Rows from block 3, named by matrix and row number. Each number is 128 + 24 x the weight over its row's rms, rounded and kept within 0 to 255. All counts start at 0. Numbers have three digits each. After the name is the row's rms in percent of the matrix's.
# pw1: conv module expand (GLU, value and gate stacked) (model.blocks.3.conv.pw1.weight, 768x384), inputs 77-153
pw1.324 109:112145119142093134099115092125149144075081130145114108111153137155104123147124080111109125144137154132120159162112096142123175137102116095111124101094139144161143101136103146109122144094089139128118141125116155154180105180153132125
pw1.325 098:108122135102137109118159099126155114128122138127129156142158162147067137157149094097111106078063105107096095127108095092108137117151083101138148120073124139099135144165079157114106121123122109120141109115100135124097096154124125104
pw1.326 082:134144130066114115103147124087161134136088134165116123139111141109113123122151114143129133087113106147103082132132116091131166144108126114144119091092151123127167133114146154108168141128126132096112093109128111144103125101139137155
pw1.327 102:103126113124112086091125144093150153151082104128141101153146118135137104131138184174144107118103104153152154127134084158153122147136114131172104124129125088098095145122160103127149125123130110168145109134111109114139078109082076150
pw1.328 090:137121128104133094110111117121125126127172126086119107113154218095121113168145147142164170128115102141147087106147122129100142089095126137110120153104148129127137127099109125107127148099131153133128162097136118125117111148153120166
pw1.329 092:166117132091141088121141149091134107144131133148123110140121132138120114134149166108146117116138100153160114133083101059185111137083136156126105119134156166109151122120104111084127122129124116119097157129165121112117111106164113152
pw1.330 112:088159136136093129132144112141130082107099131161114112127124116150137112187124162168117110101137132134107130159122125122102149085148092153114101081084131199088156117143134139118108114140139133121147088151113095161124196118112101134
pw1.331 091:154109192138127072115121103143139173134078107078148140078158094134161139097044120121113131168150120143176129114151113158155090131130137154145103109111123155124124114116139143140104155148124125114157092115152162126078138103120120121
pw1.332 097:131135121140066129110117134137120141105142131120104100110156136154098131130154137079100155185134138147108112124171111134075137120134109138170174122173130103119148174144142146107178109170128125163129119079096084147089152119170116101
pw1.333 104:127116132114153141096090105138110101144093116104144125144159112109146133146107176147141116135159152189143141088091122128113171112088125125141139142150141142160114118153130140152080092119112120086095195112107124168166098154117153138
pw1.334 087:117103100127133124136171096137166113149124105103161089149114134100100103155120126156129122142126145146171127118113149120114130133126131112127125142156188134144127157128156103115115118099105109112134092131111099112130150132097139134
pw1.335 095:061126138124123138123120134126152143126187127147116142165128068132101110101097116121115168113107143133095118114129143149115106106090101129158101151131096162123160117126170148105124131142167132157105114154103145110105144165140114106
pw1.336 082:121136114117123117139118128127083105139145133158172106135121141155106147165113172119147130129150142122143126143128159129096131105120140132103163105108112136112134153138109115129113167098126089123134156120127121176129106136099103144
pw1.337 158:123144125113086097114132122140105151152145134130092173130142059121121117152139166125101141126153120120100145143144129109157112150112113123148109109100168101105136086124171144086137099167119130120105144118139114100103135115112132143
pw1.338 080:105140141155123127137156146099136121153111117122142092134141143142156116115139152118126148091101110149158163152144092107119166132080131146123133084139108159137173162102163187136123137151181095136112112125111084145103101135124151154
pw1.339 081:111095112138145150105180115115126080116131109138097122104092122136099152134104124130103092095116128105144094092093134115145142144138142094102136130145153120155163135124146070125126128122101141158095142096146124134161147091147136143
pw1.340 098:136119110164136130133137149123115128112103161151106140168082115134149075115122153158127097099141134174140142145114142112113084181109125146146105109094096140103133123092136128128127114135114105140097115125179151140161130112125115143
pw1.341 086:118111128119132135130126169135122149174190126120131130131167137161075160104085116142135146140115077095119138116111094114131152127125138119127099112136124131148137101142178114080141074114109139126091132105133134154169104112122131096
pw1.342 103:070141134082100107122130113120158117130166102140140114135134133122092093110124149129113165091148146117112164115147115177117122089094112128158140131120048104146109124115156125123085107117154151130161162132171146127095123093140115105
pw1.343 075:123153089167136098113161101137161116117150108122069144176114101147139127100150079153125136165121113143118112173105119137095147137152144112168142145175133158131136128121133186143123166087077145149130143166141100154113130136128147142
pw1.344 091:161103127085137170111064125097158136121112140164128125099134089044111122172117130132134121107104091149142198117108163111084087113105157127162086122148144082105149117136080113091127105125145123150148148113104118122147093066115180185
pw1.345 109:093134118122142130139136135146104147161114117111130148090111087127161117126168188100143106163113166118129153101164153126184106134140104123169117173107127161128118154169148120126117112110135082116184170157160155148153166083138154128
pw1.346 115:130129114129141073119131128138109125157201110128123108167141133138194121127152151111175109133127065072154114083150118118175129135120126131144128152133161113111138168124138099139148127152135148137118129083123123138145096124151122106
pw1.347 086:106145111110160114153156178131089105153088135142122098109142125093165126093111153111121130102158131123103132183123126126145104134109124134099120119159135131108119114104120119107131112112153120150120151132146120076127168118175134142
pw1.348 108:117131144129121141104122082123116134134158126178132085137191120148132166131156166073122133114155138155121133157133122128166106107139174129117132163171164152084101123110100139140137116082134081157097156124141137178121091100144098145
pw1.349 076:087158098089150134142159110103104136119119106072112103157109147164115082140101163141145152140169102106127147116118131136097147094145116149105106091131101122137130150113110152112099145108134127151173152141162091149097152093129126150
pw1.350 099:122130141144137143109167174103154090133140141133153128126133148096131122134114148183101095138135121144115114178112127151106133103177148128128118132129107136113091108132126140133133149133155084165117144109106106095070107124126146155
pw1.351 092:135119100110122082116169119099140129086127121141129091179141169166091148121112122114101110116134121145130090163118138152146098137121105153108194133112088104109142142138134111153167138130156121153146114142159138163108108149136134102
pw1.352 088:134145106118114123131138085109103129104081108152111125113113100151159132138125135143131119136158107134128149187114109118121107092129113128134130117110127119163145132136121109156154165125143119143109108139145112135108086086143145159
pw1.353 083:170125111119100117141134115133148133127168150142148098158126124183168134162166180087112138116121110111143113108133160165106134143092126157129131092106116103139143107167146132102127104162081167151123103132140102161131125093122132156
pw1.354 112:103114132128113098118158149177132155124155134148092145149114103156138141104101098121145143147200139100121139138139100091102109105111118126157153148125128137110133123120140126112159120147136122117155115125117158129101089153131096100
pw1.355 111:110138116113115111158154137142134191148139140118135143111169121117091119146125104136169174125124144090109169105135110155100124100128202143131145110165127169080143136146160109123153121144122070115152120178130148163139131110156137119
pw1.356 120:082146130178146124164116107136105059133121117127123112125135107129132106174151125148118111137104131120115096149122156165135116105163116147157086163171104163152108182138120123137149165111096153152159154117163152154144104066109126100
pw1.357 086:133139164124117174149109107110164140120081161127125102137110158207158142141128115090125121108147124082163192136116110132135130151097103076143106112154108113134113119124148167122114080136142116164143100162143133106134141160125116110
pw1.358 097:104125143128130139122114131154123151108036138136142109133130154127142083093117101141086113150112139142106123129144150074190152090140110155148122125152138123102154124110117161132072127122180101151101121126130075160143162115155137116
pw1.359 080:160123097107096151128140139069158119131090181095141137132130144134131116126154166119103127108149141162111195149104095133143107069127108060116095093101122122133178102156113114085140132146183098151106120124088123101169122096131121155
pw1.360 086:106136111166123104166129093110124175169108142117120137126136102128152145107132157148141133133130171152132114111161091111127075116137129120121151116129131134135118109132166142122109163100143135145164159106111140127120103141099121124
pw1.361 096:145112122104138137120157107146135139198135141086141115117142124119124151161126167114135103154100128122124110098111167147095150101124148156088144143145142141140116105119103152172151160153123153102119150103115147105153140131148124130
pw1.362 101:111105143158101079150103177126123121160059098190125144100125116153098117153128129121137133104100192131118139113149109137145167151136135127128158110167176150106130150110139144167152170119122138125116122119104092138123148111134072169
pw1.363 116:093132146119148144098097125125118103130119120129131116139151153175152105099173182122124098131146168096110138123143112146099119135122177117143072117123128134107127145112103150125107137124128096106143068118147124132151097108159102140
pw1.364 112:159110155171157122110131149132133128154067129126135147065161084117154152143115110170171146147149125119076153165129104132160144115145133141123150140121148134118122131088153119112162153123106104131150110097124117173130115132130141148
pw1.365 091:191142143110130109127137104103105095120117144130163137164093146134109103078174113118136176105117142117148111173123120105091151158117152168090162114144146117166139151100125099138098127107149089155139139171139141136104126129142127141
pw1.366 105:111149157089072112119169125135171089102100096156154121142159169115139150133147146122100120138141125122126139122120136064182106127145117168140116133147135109126154111110139153147143092100181135133182158088104149108118136135116154085
pw1.367 115:157114099113123134087149131127119138121141109098114158113136118169129107060116120122098150111179117140127150185086119108128147120105115100140083082202147159139131127102110083124119111131122128137101137132143121109120109129107149155
pw1.368 100:136148143126110084111081156118127149127113098091100124139144149100125075136129183180169097114128112141088122083100131065123111133128110126113113098067090104145153106123180139125120137134128116128118136075171142109139122151107133156
pw1.369 088:104132125119159111136137105123142167138149094105141108183127155150130150106165129103129128097128138117152126106136125112136139151144183128092123132115122124154133153161186097108152121139144104153130134112120173082107111143146122124
pw1.370 112:124100170104112116097118163141110145101102134099132115151118136161136118128145109082129122089132135098123179148136105142130129086166127100152119079140152185117103101111114122173142148196106142131146129095166138098108118124150102127
pw1.371 106:155146107123154153131146123096105141139143118137163165122156105137133126137108103126112129132147113133125127128133139149146141120132130152105179130113122147139111143108103157127123122141120142154170111082049138138154082109097106075
pw1.372 125:079137183113117110139155131123153141117097100122133120154093136159046102118091116148119176138110146139116114116113089118146106120106119119118126087129105133107125122132119123125133111120086128156166121164104143129072149146154105137
pw1.373 080:135128054121069172146134134136135109119129112120113155118099170131095118089113116141136151154096123148116114135125172141090108166122126144171134144094126139170132136134100154131102132118140141170109108134075123078107124146089140128
pw1.374 097:123133131151131139172128141128152074122140131157151147135136150123157109129135161111191102141147150097155121154135143107147096174122152131077107165189129135156134131115091112139115137109102129082113143107129105113148063124128133150
pw1.375 103:139117113116066109122135144143146122094061144107157123127133158086110116095128174125165128128100102178145111123137173090147176113164129147131138110159160101116105190096135083127131135171081125162135130131119146126126122130082127143
pw1.376 112:155125118097129153162110137155142131070078172142129102118095156105109154145098110215179159093135155140121134132155120108158136086145098164130122175157118128154139101148108110130125125136150103121145131147102155102121167147142151151
pw1.377 108:134167182146114163157131146125110141149143117112138156135140172106135111131126108109140098137169109131095123110140098090112121107101118149087158159170119093129150106113131117139159149113117158116142135091121151143116129155171133119
pw1.378 080:106125127109163175085136138108099073121124116144121102117109115102106147115114145169101125132142090134132093123161137112138101144151144079112141177154109105109157137134151117121105111161156151166130147153150149167101196105149097158
pw1.379 099:114087105139162142112112129139156144135151094147176171086119111142110184172159132129104115141063153105138099113129160129126169150168129142136140150175164129185109146145148149157179119143149133119146098092106144134114164146110151132
pw1.380 108:149165129116134116123155160133112118100153157125181087174069185126126158139142128143170184109131118106128108125154139123153142136116082154142144125105120125194152130126143101128123143126131131099111133144112121111094125139161169145
pw1.381 101:153092101124163135115119108146106123066188122121133118120132122090120179121130112160131127147101114143114163156137191110109156098140111144161103132152163119132126153113107151138134097157149101149114110077111121110146155136168101120
pw1.382 102:146126134111141116161132129143156160169149122116110149128099092168111145112142133077117134118114153120165098119120150111136151133128103160105127142159164140164145137142145108126123127138118106088122133148145169112142142140122147089
pw1.383 086:123148079136095120136179142124078121104124115176134132145102155103116121121112142133127110214161151168114139166104165131098160080163106138094118126078140122153100104149118110154124138143124116135150160114123151106162095162088095144
pw1.384 091:116127118083093158130145187136105146161137108163129120110144118135115125127134112135128164110092127132118117176134144145099137125131186083132103161182109108157168136131141077137137123154118088110157106132109087131167146102122161125
pw1.385 114:147143161149078144129135109101093125141149105118119125104115108124103171111102099147126150107138122189111118161158125145133161106115108134183143133148181148129093148158112111135149139121125132132117170094154129113136107073118202143
pw1.386 091:129098086113159181123135159133145108152111137123120121148145122139156123138121124092123100153143129133161086136154097077116116152127141144077107094117146127103162117151112147144169129122106149089142162141134128106129142078152104120
pw1.387 118:137142137116108095143129109125120125123095087157129144148113074161155126087120155123109104162090111185120159095128146159160123128157172111137120114128107099119107104099125110143153140124066180143113136139110109091137112129114119119
pw1.388 102:113147163133098121132100145108145143152102139153138102116094142128162102116101087145106164132111081099124164104118135104125128087105111170113146169148116126096140133104105081120109178114189141106165161123129136137103152127141129079
pw1.389 090:148124123120182129143093117112081156145145142124098160071126194144117129109091145145130162158137101124134160151139117160141151143159149163079102102091130157146090141129116111125119139122122091156111109098118043088165122164134140123
pw1.390 106:120130128141119105157130146088105093148116115068086113120081130138119109101078114119113075121162155125097150123137122097152106146102114120104117126117119060126147144126119142110107081117133120096111150178166129123142146089129117159
pw1.391 113:179109145150115157105109131134141137139146141102119142103133172148101112119136163120115094156112133110111118140115140146129103126139126156128119105133092156131110135137091169119140108085138119090123153151154146119145192144137129143
pw1.392 104:128146119093096158137157138150163179133116160122148102129134130108097160113092128118142120176122129129125140123135136118118159108096147123135152137173102055064161123158190117160156141183104131124146075097150085125144143126152135132
pw1.393 112:101131131154170113146115142132112157139072145154100113106162089105111148144135157125114159146114122098082121160127064111132095134121160131123147118138122164131150133139133121145145164152157135099128106140164120124150114138119131119
pw1.394 108:132113109137141150072130111139129137105117127110127156109132119175172148165093157164131129137092117093117116149110097100166113110102101162148087143102130142095150116116120127112102116099128109087114129138115130148118129082136168124
pw1.395 110:109129126141145125142149121136139068141142120146116136170100172139133143129123125123139166141122145132161152138135094157144146125125126134113116110137105149104106125118140104095187182082091117084140127109154151126114178126162120144
pw1.396 079:126119096120120135134169124150119156065160103136137144132148130133129134120134149117153109118145135159118144150146138148132169145119146069130122158137101114133106170122115133120117151096118139128158141133090128136136148170091161149
pw1.397 066:142152110142146140159110105126138143139132164117134104125073181108074166149110119133117159137120126133159153141117120173153113126110120102189102177138108104140126099110109129110070094117118106147113138090111155141162134119115132115
pw1.398 099:162144127098120143153129093114165117100140145127145118136120101108168133083147191139134164155151157147143094112138150080179152155104147120172110162136110104122145076096116139122150134068134140128165127131118129118116113100130157162
pw1.399 093:141155110118162116129149163160119104124139146164110132107197116147160172094173078146097095110127117083148155142135112162135156129158111082175138108153173084150112127103156111166137127176105087162092100103126145156148086099142118097
pw1.400 131:119133108113100167171098129148124179148128153130146118142113151093123141110100108117148169144172132119139107102131168098142156144123134121125153156161072055122152111146155136125166130158126155146131095112169089119140143101149189145
pw1.401 122:138124152144168144117161144152113090127171079145112115123138090138171119174148102154131137120121137081141139144144127142097135088150128111097168095103114159103129105112125121110157155133149130140145106142145132143122125119138126127
pw1.402 101:121109144119109135134147149129126138166198106122148159159091110133167134137128137157111142141137173100088142154095127096148109127125154142098121115148123142074142120119095157132119103139142115151149142158149084120114123139135142144
pw1.403 088:118129124111137159115112117105139161145083100155155129165147132121135115137127134142106177143131121165119160145155099153113117078135129121155095095095160136075173113168139149113091143103131140138119108143178116121173131097112088143
pw1.404 063:146117138112171120142122123096142118061104146145142117097112111161109133136149156094122094132156107156152107142164126129132119094106136112104115134155106121122144123121121126120120163144120110111163113167114127145141160116125155136
pw1.405 090:166098156097103147091131150119113130071149113087128150128144156097111106135099141084100138161128081114114152132153127154117115136099153135087146098142125096151138153128126111108115115168118137160173132104123128138061092166141108133
pw1.406 064:137119126135149130132139163107151099140126140154164145081083120113146083138130157160147118099083150124168117105120103100111105112142139107109095163074122121120103103113123089154113112144119122146092148143129136094112160108111113103
pw1.407 091:157116142134117132111082113134112121110166154123126135112184142143117122077119154126126138116166107141150143108139111118102151144165134156082129119127153096163130141112107123124123119142098127134112152132113125174135104108122144130
pw1.408 093:178132073147137115103082119132127114135126130144158156204112095093126120088154175140132104136102132161127151160150100077091144138136133145121153118114120107177145133132102143127130168074128117096150103150110133114128107098136113118
pw1.409 101:168188157111121129069105170156171109100156117136107116080124091129119149145132151121142143151155101118149120129103107147097126108180134084137151136147138138148177120096132091155109173114103093088126133150139097094119102150088147136
pw1.410 090:089136145155122146131159134137093119114115158150135156148106114129105145098192125115176156142116131093120154167097126093130153121107113107150145104147164107170114178135152142148074130112110103103131107135126173137107120107154089109
pw1.411 102:142147153135160153132115170109127090136106130104139133093076121114120144106123182128105157171137141140085122137134172173133128129138138137123181072115104116175174143164170118148139136121127148129116137092102066129161093083163150106
pw1.412 115:108100171097151169105139128119087122112121175106141146104130093119114094121128156163169116122137127157100128099144150150128122123094119128119169127098099147131153149131145128104163159096198142112154118130133088121123132105104145148
pw1.413 070:132073154121138131151118124096161176148159113089127131091130171103123123143141120137118096110120145156146127182097140139138121116111131148154153159146142076116136150144090117118150129134162104128111145113133138125125104122088148131
pw1.414 058:130112142150145141152134124114125082120114173093156132097120177108140111175101123182085119124137130124125202130106129139117161139111136121128102114132154085113122114091102114111132113107146170151108126093096127165148113103135088122
pw1.415 113:088119133113149178091148128117092140113132130106116150126086131166127094088140148107132118162109090119108126102154102155089080144153142132149124133139146147156117099149105103121118170154146173079115104121135120137099162148130128077
pw1.416 077:144112138097158124125154146123150139084087124144140130129120144089174150182145140160069137119151138108121108125099087133156154095142126065117115119123133148176140092110114115134118138150150141155163129126112148108178106092142085142
pw1.417 110:115105150122102086164110119120106121158115195167123150146142137095117142103115150124108116081165145157100141157097130088126106108138172170143129109127108123117107127097167139103177106099158133187115159171108140149134105128130149136
pw1.418 095:112112126110143097188140167113183121128109096121138080155150137127114081114138123126152139082142126119115138117121088101134084154121149128076144102148163097137126063137146130123171091103131129127151158174154169149146173094119113114
pw1.419 110:146148121134126098075155110123192187126167085104143115134115106144154125150164139115124112177156173104104088122112128086160144123128126132083145162131103157149156142120131096114102138107126097118139106147072110151142150112123126180
pw1.420 093:117149084085133186139136130135079122134115168082106153128036144103144110153141135138146134087149128152158159188096139146162187121133167085131138162117131122134097118128085148150112146168133131142141111119165113130162149164137159181
pw1.421 142:132134128152169175126131161130086135139162113123115120132164129171134105114138107170158111129133112170137100152096122152080147173150119126134102108141172141117135140139098126124167180124099168135125150132125149073115129155136140159
pw1.422 099:137115105144144113109098117105138098091110126148129176094137193129112095104126148111127127163083104151169124164125141135100144127115137157117148121126173092134134120102123126131094143132138114134155127138117110146145148098124147124
pw1.423 090:169106091140130122129095127175147114173151131109113187128127089110116139107116125108123088130128146094135136078160171114162141124178121120126161132135129165150132119116103167157126139142129121135115143153117131094190123159109110132
pw1.424 110:123121147142158087092156159094117112132148133170146164131198130093112146149157150121115127103134122127116163144126167086135105103124139142152103094117144150133092132099115105075129089150098093103093118128119124133149132108068139127
pw1.425 086:166110104125133133153142130146147131125167157170113131104120103103096131100160120140141111141142110109135094142134137146105148103161132142110110114136137140142087120167115130130123113152158122158064139104112127123137117107116136149
pw1.426 059:132103119148109149162109119136109117130131162104099140110112119141130116102137180125088114108126081131132100094156145114120117129104155128110127130177155117093171093094103127092122116185075114121135164158138138101153112147120152166
pw1.427 061:182129104130189128114111112106122146107151171151124142108100130116131125103072116105126112128118131100128090111108143132184122119142138126151100133122147093049124105152128103087140106142131114104144167137106142110133125096108128062
pw1.428 085:140129136122079129102124163148108106146146129104115145107156201149129133129130109135112157122154139145130132119123108120176172154153102157132090088145167116126120101130099118084132140133163157133093130067180115145091159108099176114
pw1.429 093:144166118137166112106118098152124143130184163147117145113143112108128127106155152128138088137118139162129098158135170118073121115128117159106172133128140076153149118103140151119092093115107147144110185118135088100125112126116164110
pw1.430 103:136091116115140169148087144136137093114142150143151124147117063089155129091106158139139162145142138092107119081112141123127106138154130126133133137119095108103101140176141148132131107130116151139155139093133144133104085098096113167
pw1.431 117:133122131117136117148130075134134113127095140124145120151076161138136165126130154104096157132161113113095109138127145123106166110095096123122120067160139133178096120167087117123115155182143154118138141111112102151138098140140112132
pw1.432 113:129146161077160110128113129138084080118128119109132108110139136143131111119128100188116132103136147155086131090096134158132080155149117139083107125110103151130099099113129101165079133126180086131138172174123114158120117113152141137
pw1.433 101:124118087125106086104177138124087145146163119140138115116133123112113175135095135066135140095126111118128089126118218150144103102152180121161144127164156168170146138145136137160095162181110116149157138149135130105094183107110162082
pw1.434 119:111116152175178148174089124123106112118115116087098080084127084076120124095145112149120147132080137162167177144133127154122128112113111109126116101151135139160133114128149115105105127125158121157121129169154159126152108107112143133
pw1.435 096:112116152102151131168148106094139106153135149155107165117084096125136115134137152141097139075131098113114125085107131099114089184085076071133142094147176133094143128167147122112141101166136105085113109121141137139090167158135140159
pw1.436 103:121121137109185159114132139104135145110135146164105112136146105102134160144134132109149108133091089106129140092140126123146111104112142125102140086110094123103112101147163120099146104143158120094139129119100135121108095091121162162
pw1.437 072:103125103093126110149112111141131161140183123116128144147142093118123131162125163117142109134155112108122114118125112158144133159180190145156076127103139124126158138118122142122114099172140116116102128159125096135094142131113129127
pw1.438 095:117155108136096116119117119124121115123121114155144117134109195163121126118138100118099129094125117130160126115118151125119118133122124098139112126138122128138083130126104117129107121118102076109116132165112136120110093147085128148
pw1.439 107:179106132095115140087130142084111124189124124114139138091145146155143174135147096098147167116111104147104152166126078111062133133124161121111152117099086117134115143128098128111122155094119104164132136130100129130113114049172181142
pw1.440 153:135106115155106160123124100121119136176113095128114107139137138118090125115159140134130142142080145146129132107127164155106188126110109144120120101179155100182132120135151179119089127120158155130161145189146130174166157089125122135
pw1.441 104:121106111142132157108109128089140110137102083178109094132143149148127057131121146174122101142117106168165109132134153163101098156105136153079142116141119132140136154129108131143139169161115118140164147101102109150112065119099127083
pw1.442 082:111121100160142116134132140139146101162111126153174092128141156118138090174145122114147145139148129118138116068144137135084140148130144105094139137077101140106084110115159158107130115153109144080152121140105109131124168109135132128
pw1.443 064:111161126090148138151122160062113156110168150154120159141123124140161132159114161142135092132157118143121143131100117092171154124132118080165113169141126086144156129161117110125133117131123133146130135062096136104132116158093133160
pw1.444 107:142155138129171140136116135123138116089139105115102124163099118163129154118160138151134090110145104108107138094153135151174058126156117137142091080118122114142122126121167174108126137120138132141116139119112154105132123141191125100
pw1.445 087:124122155151119150152152114107114116107074141145145121092149146092108099111165112137131125137195120134096088120138126071107133142144139137106122119107144137150140133141134113137113108166167138147160072178119108140129140114191119111
pw1.446 098:123137127121092094123151114169120124143149119132098171129119157146155113159122150105120095120136155084108134117138161053081154165110087139122178134119142126114165142074100129136130134127155138100138138118130098118111114139097155146
pw1.447 132:154127089102175154124102122087108121131173130106132184125108118105150147122143127126078136123119068163110103113171139140147155121141138137130173151153151118159107158142082112127109112121167131107132132115117117146165161145102170145
pw1.448 098:181146157123140165165086123115074114141067143097105122092134134105169105148122132107142079112146106177118164129097111087123117119158158114118090177109126132158120133150168107113117096130142145073091106114171126139119114079154150162
pw1.449 084:121111085100145095139108121141110141130136180148136147130132145107106136151177112152126130151147120152113082129143143131121131129166110127136142110107162158122101075095102096168156122171181116137094121128128127133107142165122167083
pw1.450 081:125065151121131143120129180112084101151153122154078140107127176128113123159113141088126154129135096155168104143102145129104131154121105119068084063149168144167161123124143117118098138128147170098145151121091128120111177160117104152
pw1.451 076:162104190126094122066127085123136140102104140095153109116147114122098115122098109127110142158137108102124096134120145112130156110155111156107170120088146151101163110125105157168153090120110146105084122143149136102151130129163119102
pw1.452 099:133106137112162165150143137097123163106130169092085134137162118118112129140101158163154123141123124145142173097171154136144096083121103104104092132144098151145121095114129146104129107137156133108125100133104153126171090143150123151
pw1.453 110:138126133114148133168122140092136126111130121106098137148111127121145126168095127130103106144134136129126133112083106148097145141142115167130109106128114095181104113088098166172109126138150133108160091124135114119163145114139094102
pw1.454 096:129142097103136105117075139141121077122108130144128133112119160140139095157116085112145077076110138153122126172118095139120129116178133142124136141138193118122131113105143093152130119139135080131121089092093117112144162104117128090
pw1.455 105:120125161097143131127114175134130122101158156136154145100153122121135109125151128154113124085127127154137109143096146128128105097173136116142152124166158172109088094152094114159164157121135141098170125100147141133127110207146093130
pw1.456 091:143100113149155124170154138120128130143160101125184165123114138078148109180141130123115096117112172127187151136116111123131123141119121125122101111176119117137113110100131126150118122188133152149114130133136144159141084166110148151
pw1.457 118:124172117085103141140120133170121141119091122111140137132148148165154082126086143077132168147113142113108133169101118118131127163108140121138128145121157109208126134159150094149122153153104100130136143088105110151148156127139155147
pw1.458 102:129139087104093123140107114150142164136112111116154145129154153099154113114114106151118135154151168166151058149152135139138163075148170138107108104104113157190136088160162116151122128075134164182135134117078109115142128139104127130
pw1.459 116:125135112145126100111130153145077167111162095174129210147120133106135164107110140122146162154130158140077132144114091123142136131203090132093133140121078123133135108149137109111137158133082187131099129116122127123091115118151108136
pw1.460 121:122111134126150158181097147114113095150167086107141133164166138109172156104126108077148160111087150140141136114102147123095132132158146110097140154152138147151111111134140133102097102148142141139138124155128126078163108098104145083
pw1.461 072:105142108137111112140112152139150105127112128153105134138118125149134117143111089159119193165090107093107122130177116123103095132123117110154182128095100109132142143125137141127140151131100130159137088113106127142119129114147101072
pw1.462 096:085162155172129139129148137109123072097148151152107125123129135152126133138132130132107183127078128139135131099119139135110089097137105127145143094101115155147141188109126117115116102097147109137131144099160133111122118086148152188
pw1.463 058:137130165153124091133095130137142101112087173149120148112144103128121105104134144167146103090142149143145121136153148067132182136116133092147123108170157096107097117153156117071138112090108098118146147116109143097138148158108150124
pw1.464 065:109091154129085143135133141108059114089130148143139145154176118134106147118127112111132134155127082126148117108144118114135111172161117100126088111145092166131123141151104104091130145104135101122137116113072175134108133106140142149
pw1.465 087:120102140134057116071139139135133115140146127086147122135164131104100129104140108106105132125142090116134160121168096100151172182139110148115099101134182118113155124141163131110165156105138152114095118104153130111107117151164171116
pw1.466 132:120161109113147138127120172152121155136099106107125102082124102109099153167108156194144114096119194154138118139126120120139148143161115150093126142106150146114141146151130141139125151093139132165144112115129132100137118113133128133
pw1.467 081:118132142122115161117139137068107108134125176120143105091125135130137118167132111125166158079084134148150111152127151101126110135125156141086153126125069137112148121128107095133144145116126126108112137129120137105175132122128142131
pw1.468 086:095136123113132093139098130113118124150113152098140128140134178115135131153102081099134133149139099121060065142135118132115121137135106125118108114145196131142173142160124144137106118141133122162149169137132128166148122103137096116
pw1.469 131:178119130100092143143126095130116132133104125133143111097151129147111125119150146098140121188145115104098089142107109116102102147078145168130121164141137130115144162172151121137109147101113148114150171130140146127134163087160140142
pw1.470 096:118152133105164071109077140146175131113122126132121164156124150138086098194139178135141128145149140131144097110144133135160125140143081103081104098137100116111115126146151116153147181102114104146116102135109090086091170097158156082
pw1.471 109:120134122144146130131139149087135150142191122127150089112150129136138084146129137154131117152099119173105145163159153146135119152165126074093193097113106153108132124117108125121151144146087089125115136092131109138148139141124174163
pw1.472 160:136141123114127117118122111112147134143095135149117130146134123166123156152148127102109121134106094121148116138111119142123170092100073190149090084149158136161082115118133179148108107117152162077111116165112123149124123164089129167
pw1.473 089:172161123103137131112097117168123124123151130129122119143160138126137129079116120110132151156133121136157145136164076141120138103132105106129191100127160131108181117142164141095132157187138114134139142100134111124154123087128112089
pw1.474 125:179115117110135169115080083130177107133129155156125102127142137124114135153094141096121148109110142112127083077128175145159136066159132138157133132148183098147119087128140176137144130108093110137130112149096108104124133098091140146
pw1.475 075:125101093092153153084143157088134100111115141090117128132116127137104145125108104128136129131148128131122125121125107171114118157141162129087073110089124140102140142128114125133142132134113099084150135122123129133109202111132122073
pw1.476 080:113117141123134149123108084100128149086094150142159125101170103136130108157126124108123128154108109133149147146109147169141162114122153090171105147117116098107113061126128097112105109121091148100126150092147156119145109121135151151
pw1.477 141:181135117136129149132111143112114132115106128091126124097140179122159158171134131134164126149162126120144116127135133147144170096118131124131097128118180154130151155127085113162120105102129110058130121111160118180149163125115135160
pw1.478 097:116155119124126126117123160165119124114133173090165144136145128111107144126147160132144148117151116172122128152104132153140187098129165147114099100121103121124140135151140120118142130139109133133114153096117073134168116151175129135
pw1.479 094:131097113122173109183148188118098133150135118105133098124161119129111121151143168114135150133126124106132136111096150131171114134137124151091139101128131138123119115129102120134147083134102130137140155129140103102167159109174133129
pw1.480 100:169150142122122151125131083117090111134129162086118105096114137112157122107101133169123121134167127115113156144115126097125159060142115151157159122131108086124144084164128086137097132131146117120154176126154136115106158166084156113
pw1.481 082:181170101109108071115094133163146088083112129091108127146125146154143166168146130174105137147160125136120159116142135116140114159177153069149126136131147139140130107129130115134094063092177161159149173135143098121143131127140147125
pw1.482 060:133111129107149130126181135097119128108115125122160119113107123130173124153142139118098114139129105156163147148138147141147136146114163103108127121129154087132154151139100079139126127218129087159119163099152118165090149111123142151
pw1.483 085:147113127119139129144144172143140137148120160131162123110137125116113157115122147101135128141099143101116097121105129186162087087119151168147128098103102080150134126105145082142116086152170188108120120092124146110153137101097136125
pw1.484 082:107147157103115125164139132144164153148137126157126105107112110106148120142144050129116113138115141096107141112178140120155079098143131139100135085132102149114127115114094124111121179137107170127138113114125132131091089128150126135
pw1.485 074:126152117153153191162135124132137178112139136156164120109117105148135126192131134105134128128121137145128164133126153150126146114125161136151144145160102107161103131127136106125100117134158142103121150087110130108164154071124137152
pw1.486 108:106147118152131143121121110141094102141125112144078137097157131142127080100119082147142124112112094126108144101141147168113124142104096086107095144090113157156130143124118133131131158155159129120123132140148149087146161100115107168
pw1.487 069:097153090084170137098092118129142111130150118117115126081137135112134149108105141118144099146134064118165114128145126128071128138125143097117111145138099122106153163165124118104136097143161108116136107145105150085153134061127166121
pw1.488 088:134120100130133149174101127162149102131129148138136138123096104094172103135199112159156122115129107175109094144141131196109140114096136118104131075142126119163112129108133117088076125159118161113120119113139134126127140122137120129
pw1.489 104:144109164140149097159118141108122135125115117123146098141105155168134090145134114119143147107083147152160146120097125101131183098130134103144121196139109137119094158138123109134150126086073104095103149137182141135144132102154116134
pw1.490 104:144100138131073109137136118114143185108111130083144128112110103105145131091119128153119116126136171115132154060138122156107155127128117169111124125111109112127133133083123141130097117143150144070123157174100135136129135091147159134